python train.py --model="class-conditioned image diffusion model" --dataset="simulated fluorescence microscopy of cells" --train_examples=195000 --image_size=32 --grayscale=true --horizontal_flip=true --conditioning="class" --arch="uvit" --objective="epsilon" --cond_dim=192 --targets=["cells"] --num_classes=4 --cond_dropout=0.1 --norm="layernorm" --norm_position="pre" --activation="star_relu" --mlp_ratio=4 --head_dim=16 --fused_qkv=true --qk_norm=false --parallel_block=false --inner_norm=false --moe="top_k" --num_experts=4 --moe_every=2 --expert_mlp_ratio=2 --experts_per_token=2 --shared_expert=false --patch_size=[4, 4] --layers=10 --width=128 --positions="rope" --residual_init="scaled_by_depth" --optimizer="muon" --muon_scale="original" --lr=0.013 --momentum=0.95 --nesterov=true --orthogonalizer="polar_express" --adamw_lr_other_params=0.0011 --grad_clip=3.0 --steps=7800 --batch_size=64 --epochs=2.6 --lr_schedule="linear" --final_lr_fraction=0.05 --warmup_steps=390 --weight_decay=0.01 --adamw_weight_decay_other_params=0.05
Rows from block 4, named by matrix and row number. Rows with one number belong to one attention dimension. Each number is 500 + 25 x the weight over its row's rms, rounded and kept within 0 to 999. All counts start at 0. Numbers have three digits each. After the name is the row's rms in percent of the matrix's.
# q: attention query, key and value (stacked) (model.blocks.4.attn.qkv.weight, 384x128, the q third), inputs 0-63
# k: attention query, key and value (stacked) (model.blocks.4.attn.qkv.weight, 384x128, the k third), inputs 0-63
q.82 101:522514492518493475549491508514497517539539471458492439515508503504519503479519507536503527513490512498496460498550516493517492491488513514474472471504461457525526522509487497511471469478492491
k.82 088:472525541479514510452454506518496497492473516477522510526476496511489537510523532458522544501521488484502530528508461477459527512545517526498549521485518477470490495455488516477517499508484485
q.83 096:541554471456542482511526494457513469512475470497487485525528531452519553506433532474473477469542502506499530496505495488522519522533480503488490518521488500492511496520498474468464500521486500
k.83 096:470488521513459530508506528476482512485564499535493497524495501491462501505518503519513467520497504528517495500487521529496481460490487481506485524489508513536494529499532555465528492515562530
q.84 075:532456481499472499472469464477460515518520503466454509526468498487511538524526487446520525527544484535442510458517503482487511488475535532484497499497490459522468531489515529535533525488543475
k.84 080:514484487482518524505475429469511454446548503516495492509465487485520517515536467482494479496562481500492487476466478511455507510535519542499550469464472512490500505521514465512520492486518466
q.85 086:508507496530433497512533493491522495476521525548542506504500493496531487529509501476495510499482505547464521488482540530490540479480511523485499555534561474489496520531505528470509470482506522
k.85 100:498525499512540500496505557470568528487529494476528498492511519479488530483458512454529469472501492506508514506477505472528444453464511499462456475510490537501504461524519520500473522536512519
q.86 092:461474485483500509521541506452520537511537522498487506431560481494500536522525471501497536469493502478522487485498501533484470474498485535510481487512515528507522479515484524494464491465502487
k.86 087:477494503514481490537494516534519484467510516507471516527460503503522507464480510491530510521471500567493515508508506463518533482445478467486477504472470485534477519467488484539469520502468493
q.87 092:469495506513412537471510512482497508483523492488526489474538496499506508536500508492529525536525508484513488474516486523442477495539514511461551488464507483487483526516494487502546476465496520
k.87 091:491507477489459496506521552509516518510479520513481436510518502473495470513500539517448484451507482506494522513515525475481487537525500475515429483512481508523443480482504529539486479487532499
q.88 084:496415524512515517533472520505445531497431485494480456529494518551517510467501528498522498516496474465492509521535485521501477509494483533458538507498537519462463489489508509512476487498494514
k.88 091:470428494509493517481503481508476497485484540460477519469509572505474517487504418532549477521469465515513511507492487483496506523485501542501525513513516508485500528530520535488495492522496500
q.89 073:500509506519553473443481481467527517460495477502540499485461482487508521518523488522497496458524487503486498495451523477534489494481543494469496497505528501477514534506425468495548498499477494
k.89 097:503515513506504490498534499500512513461533546501552517473506474494519489471494460497510522489489475532491500499465506511487496478456537512524546501566529486540515439497497504514497494523419476
q.90 101:488464548535517482488533543516533508517525504478507505457526451502492488492482503505539534475490516479480452498512493526512540508524491487509547485474495467507519466523493488506459533524472493
k.90 096:535482501510494494434475526499452492465541541526498519482467485494493497487486510501515496511489459485490519459490471479486502508509510530475457510529517508478511555486537497509535500526474505
q.91 106:446488515481502496529517469534503527480478464516478532476507470535507560484517483526470497472517541501471510523492476529491487529506484503508488555508476490489516512514527521527493526498535516
k.91 087:519500486491489521468500482481505472497533486534537494483488486504494456526494493501496501468517462484492491547515504534514540476466508485539468474495522562513477545503480521507516480504436503
q.92 088:521524526494504487540513506503460526499509551478527502505528528486493471494481494480507489504535519452557454470532481564501513524502469522492462520543505540494483476498523488483461514484496468
k.92 093:498488501506532503552532464460498483450507529531467526498506460470510497525463474488522467471522515477541483494504476480539514513503513475490518496499487576561476481526489471487504493507477477
q.93 064:497478479525535508548515478513497481481513478531474491485498520480536484482519511495476476488523532511544502449476531502469534520520486445530470473461498539473468495518489463472464524531509534
k.93 080:492485530498521476471501497511487520520513555475472502496529522532507506491519532487471537507521515538451486453487513488478522457500519517492513484549528458506525490529503496557474531482474500
q.94 087:553492541510525470491540486484514501494517465486471482498510520494502481448463535476482506452467492499485502524491467500539508465470512509477526462498506489529478495482509507505512477504534517
k.94 083:487534551512498552516487525492498473469541522466485465481483470508524514546494509527523456530511471503528487522485492501483496525461441514490445506525502484522481457484512498520505522514556499
q.95 103:505516476489494508493514518506443558521524468510491455506499490439500535537469439535466529499474507496528486461499513508508501508529495511519500469513531530501529468510482507526529488514492499
k.95 085:489530531509482443508455508519545529500490496493470488496493499543545442491508469496484436519528504465506523496484490520528503486485538505532483532530535479510494537487509511513454502495531476
q.96 091:522500502495522505522516499528507505495524515490499532496508511515493489500514450474461541463456560493489462536544451518441511499499486496571501490544471496469512522537521543485494517489495511
k.96 090:505539542508507520493536505483515489527510485477513459516501485488547539491528537520501487543489491482521514466470502530545521442464528479466486445468534489485494511537517444477481524517495500
q.97 094:487478481508486503557533502526500514496520490546526512520514508485505488515538521508459488482509451549526478508515516510505509514494495443466515532525526486479494515549452494499503522469464477
k.97 096:523549470527484507477452516515476491497501482493532504506553481500525475504474511495503451455492529508492529502496550491500587496469506517495505523512512514479471508481487470548488500491497530
q.98 099:515514485468514502457448531509484516487484522459527525446508513482489525495491515492518491456514505450500486563528502508517479511533513535499472501487528438475528476507508456500459522516504504
k.98 101:528501449473473482488498503444504505483485489493515528459455507478505495515462532472493466500480450528486493511551502474524515494516489523509492480512506494540483473484511488508506519533517519
q.99 101:463453489505484471541512522508523543490483466484535507473518516506503496488465528480486489467493461527462495509528479502500496520531515451505519513463530486510508487560516433518516532522503498
k.99 105:510499490575530489480545487496500533521494490528550479509521495543500510485511488495495480491510535506492483524529484508493490514505528517485484458488568503494523483542521454589469469539521510
q.100 087:478459470480489507532498496476555485540483494516468493477481563545480526500500480508516506550476508486504467509491509509492466460488497523541473440459511525508488549534511505491500503498476492
k.100 085:474516469481511523496479504523494510495475489526514500493496551491451441472546486479508470472512491505482467504490513507479574476510504477518508532500531504534484534524498515530452496483510514
q.101 087:526488471462499509496491505501502471487493536496488467480487495454509514482455532487470544484513423493525493496500511508511441491495544535494516517535505498517523480480479497486521515520474475
k.101 091:491460478481485474514484464510502451521487515518523545489542523540468492468477501470494484522468480525476475532497500501460503517497500503520515551497482543541553504501543484486470470492531450
q.102 120:463499547509503500556487485514504460504525543500523478498516473516479467503489512475496514509522522508479478517517498519529471528498453521502544461503478482516520502505520494450502468488466502
k.102 104:473503495558503511502484486448520470510483520540479517471509536488508480521489525526518508501479503527540452517480453517496530497502499486452470509494529487473486476499501499476459499520447528
q.103 100:513496442529453533475487477500522455508529518474485500530537522525478459503481467504470493523475500488461502512551480494497497522496506536470490533501525515529476513519497470534528524539513494
k.103 110:504526478496491468515512551497462515504525545481536504495504514549474511538510539514480502531498502500528511489500526486491514526487514503472501483533464518480527492466503529470487443457507483
q.104 090:524525533469584507468502527489525501488487525522467467457487549513452465491508511530520531486498518517536522503481478540515497461496492546504494470463455496519484537474473484478487502505509478
k.104 094:499506516486493532514448476491471517507522477513468524507508480522529463528506518468491480526489496491441509477519451504503524518501500538482424488494533500486518503500516463505511514459490479
q.105 108:459473515488475521495534510519521506533488520505521491464498483562493524491498535500531516503470518507506494472465460534494553520517491532509521459516486500506447538492532493472498483530511459
k.105 096:520494545510527483506496482487540476523499514454505516553514503492452505518486538475512494556503474540487547494554496464517509515501508488486540513517528534493481491535445458528494486519492538
q.106 098:500506501511536504514479485511491498503504503488514525469489481433514476495480519472505498512506484475528512464519453475482476490522494494533561551498506438518496487501487470529470488491538494
k.106 108:493553503444517493495525499474524460514467488513521473522509490475514496500507508510555498516547526492484511450509459505527501447493511501545483515491487463501505479467489532537402499543499491
q.107 111:506470548468471449492494488502461513505496475489478525498529539495470538474494529497516456513492526531467500528489463524502507452506491482499507506502460482501511474526498493501513537504470510
k.107 123:504504429515477495492514517481505495495486452510532498519468482450480473493496446517508511517503507515518502486490469472502472541468544531483474488537464523500514456470486535529491506508482525
q.108 097:492517509504555516507523484517489537480519481493494529443512458501492500488456470483487485498521541486494481508488512471473497453514503458512490468508510537505497520470508490497437504503528553
k.108 106:521501481492495494483487503474555517499504473442500489476497489519500513539521509511492534510454486481477487499493547491514525493535536487530453508543519446501530488473494484548471476491500473
q.109 097:488473528481459481514502479475497512505553501478501503423524498512496471502501502531490512508507491482461516528513505484564500541497496545547461488483486489487435469477504455517510496502534514
k.109 089:459496513483510509507513474535493526508472500505495453533527469488572503499484486485476516487482498461491509477508578512466507500509488512542511448501464525512536489498515479515498481508455494
q.110 109:458563498502498501519509483508436498455517514482523505522484480468530470501527508505471509490500501484519530496468536497471506483525485495507528524570515475467481481471515502525475544465478497
k.110 112:439541468475515493495501456504524514478525537509451539506489516490499489509513462476506511473472504510506500461481495510474524520487458503489540513502519475471484516477512472516457518461485478
q.111 100:493519503496517474509538476503504504502490564453486496509511543495491486503482492472498506510511485444485463516506517489508525483524477513521521468515506473526519496473533495485461490527533458
k.111 110:507518464496477522529476505518449539518501545510506501481530483481498521540540503506458474485481478475505483455501541483489503521516545520477520494509510504478469515481492472511461474482491523
q.112 093:498511486519460501489514517545483484458505528498487458513506515468518483517486466483489499563510525500525499528482527527493542508499549501504485493526504506513442497521490498525485480507479449
k.112 087:479521486472516483481482497480515524526476497499479519483500487499511520448504472541460540506462522424486507482512501500519543444544439468508482491494514501501493521496491502504505479548483513
q.113 095:442510492507500498523510478518545539457539455495494520525494478490488556512513486485491515485519505512504482480514482573484443502532491510512518516536478497527487495519487536494489506518490487
k.113 093:538447532497532463526471525514507523511520598504474517484495492502479468461482486498516508474487561504458519511480515527478489492548458506469503493511462485477519511518489523484507456483494496
q.114 095:526504494457559487505489452455492466493493508541492482512500482494516504536460493541516518542509518505485533490491541461530485508484510534483460492509510505505500470500521505499589483488526501
k.114 096:539471468557521556483488517507502475522504522494516518474540488493520445521482462494515486508476477526495511493468492524453493501508503493494541503491528478509473486504508491489552524457484478
q.115 099:503496535481510478520480499470466525409507493502507490535523507518490487516467499493480481520500465492539504533497483509477514475532473480474512524528494486503537505474462469492485544539474522
k.115 090:522514448542505487501489531479487498497522541523490488477522499499510498497478474511517553483556501514511483516492505467445519491501521525488506500455481480478536503490487505481517511547530495
q.116 107:511516480513538505498495521481523454539481463514499551451460514463460446511459488512467481480480503517462496509514491530481495481485503471527524464477518530495519518518514542512501482523530506
k.116 097:470505549500511506506514469473469510496504506434501509451457468491499498543497458500539453465493515541485494502538509500508526530552475476511505520503510476522510503484459529477529512516513484
q.117 091:504511510479482499491491532541480517520522516481459490504478551512495533488490480473480496512532464485499532457478510526502500507534513496472463455472472508496514540510480465500515485471492556
k.117 109:499493477518527487504481502457501489516462519489521492494484502509469482526534477545530478504531478538480517500461506483546507502556452481526483511448514523475539488517496527509497549485529479
q.118 104:527513532530568496517479492519510535523532489441463504485490475491488504504484508468510480516522482487490505476483478502463519521529449460471459560460508540499533495499502463493510507490490523
k.118 100:483486483525536474485512518542506489450522524484486477530487512510484529445478494542470476499497538496493495511510466469526439500520506465478442491501513503452485526462532497481489523491469527
q.119 105:512480483475521503536520491483490484508519510477525472477494539454484536530535461484516507544504465520505499567547548446493507504493507518468555547486520485463502487485478510520515523477552464
k.119 095:499550431547536552511540522501493527489493454463477527509509484479453533489504490499501540499491516476500547498522467498455459510500488469467439488493540523512480521505490523508499469458445539
q.120 091:524519499463506500482448519529521516497428446494499470510517540517479476519523515490455492519488470526481502537460517487495487509502507514507489489497543517531499491512505497508513513477511499
k.120 094:523530475477508491467484514505519510458467433492524498508537485496487541530509523464512498518517487514510522497532524536525489519488528450469509511521489519534498496475465539554518501531455539
q.121 102:509504497519463509481525451491506570518467486499495506504499470499498502513543514502456456513504515508467500540476489462512478504450506479498486495514549514462513504502459546509506497453521502
k.121 101:455444530529497553522483522519494490470485491547482474443505526554487539490477502492494459491518507525529519501502512443517471488423501497513481496487463506498481500491469499497475492454519485
q.122 093:491501482500543530505492496513501504475495502493447498518499515469490530501504478470460517518460527540508514493538510548509542506541476526473456482451463479491474510469522493496538490507515505
k.122 103:514492508482482524548470497482467490528506523477517558514501441502489475480533481493476512476555499515551501497509525522461494475519495531542500530493468495546493500494491495474494479499524548
q.123 098:472501476454474511483500486500481525527551506479487515531479464514530517512519513478537491512476488500497505544463527465500524504496441498508516492500498520543482493525525532535519459523541485
k.123 098:499475502461460469548518496503469485492499466483491483527515480499550487531514539548505498481518463493510478487529484522479467487504494477527484469560548473576546470488508480567513465505515474
q.124 090:504449510500478501495518494505441523489493545527495456550515471509533513483497535481522524502522510491549509507496502461505515506485497548470489544531476476508474497515449447485517499524465502
k.124 075:480512482521486495497517527489518476500484491497469476520484478543509511488537471537486510483515520506493468481515502484511505533539499479457507511524528568456502512467480497494472519474524424
q.125 133:520478477524516478477510494445459518471489494544497473526444510537505512474486478480536478494500541482494457501469497505490535517512521516512478504483512498498425523509488479533540520516485480
k.125 103:491493558517503502504466475498508457494513498519567545526489518476489500544505490503444490506498513519517480485478517489524469495495531515536516446453460409566520510528486485532541504512473502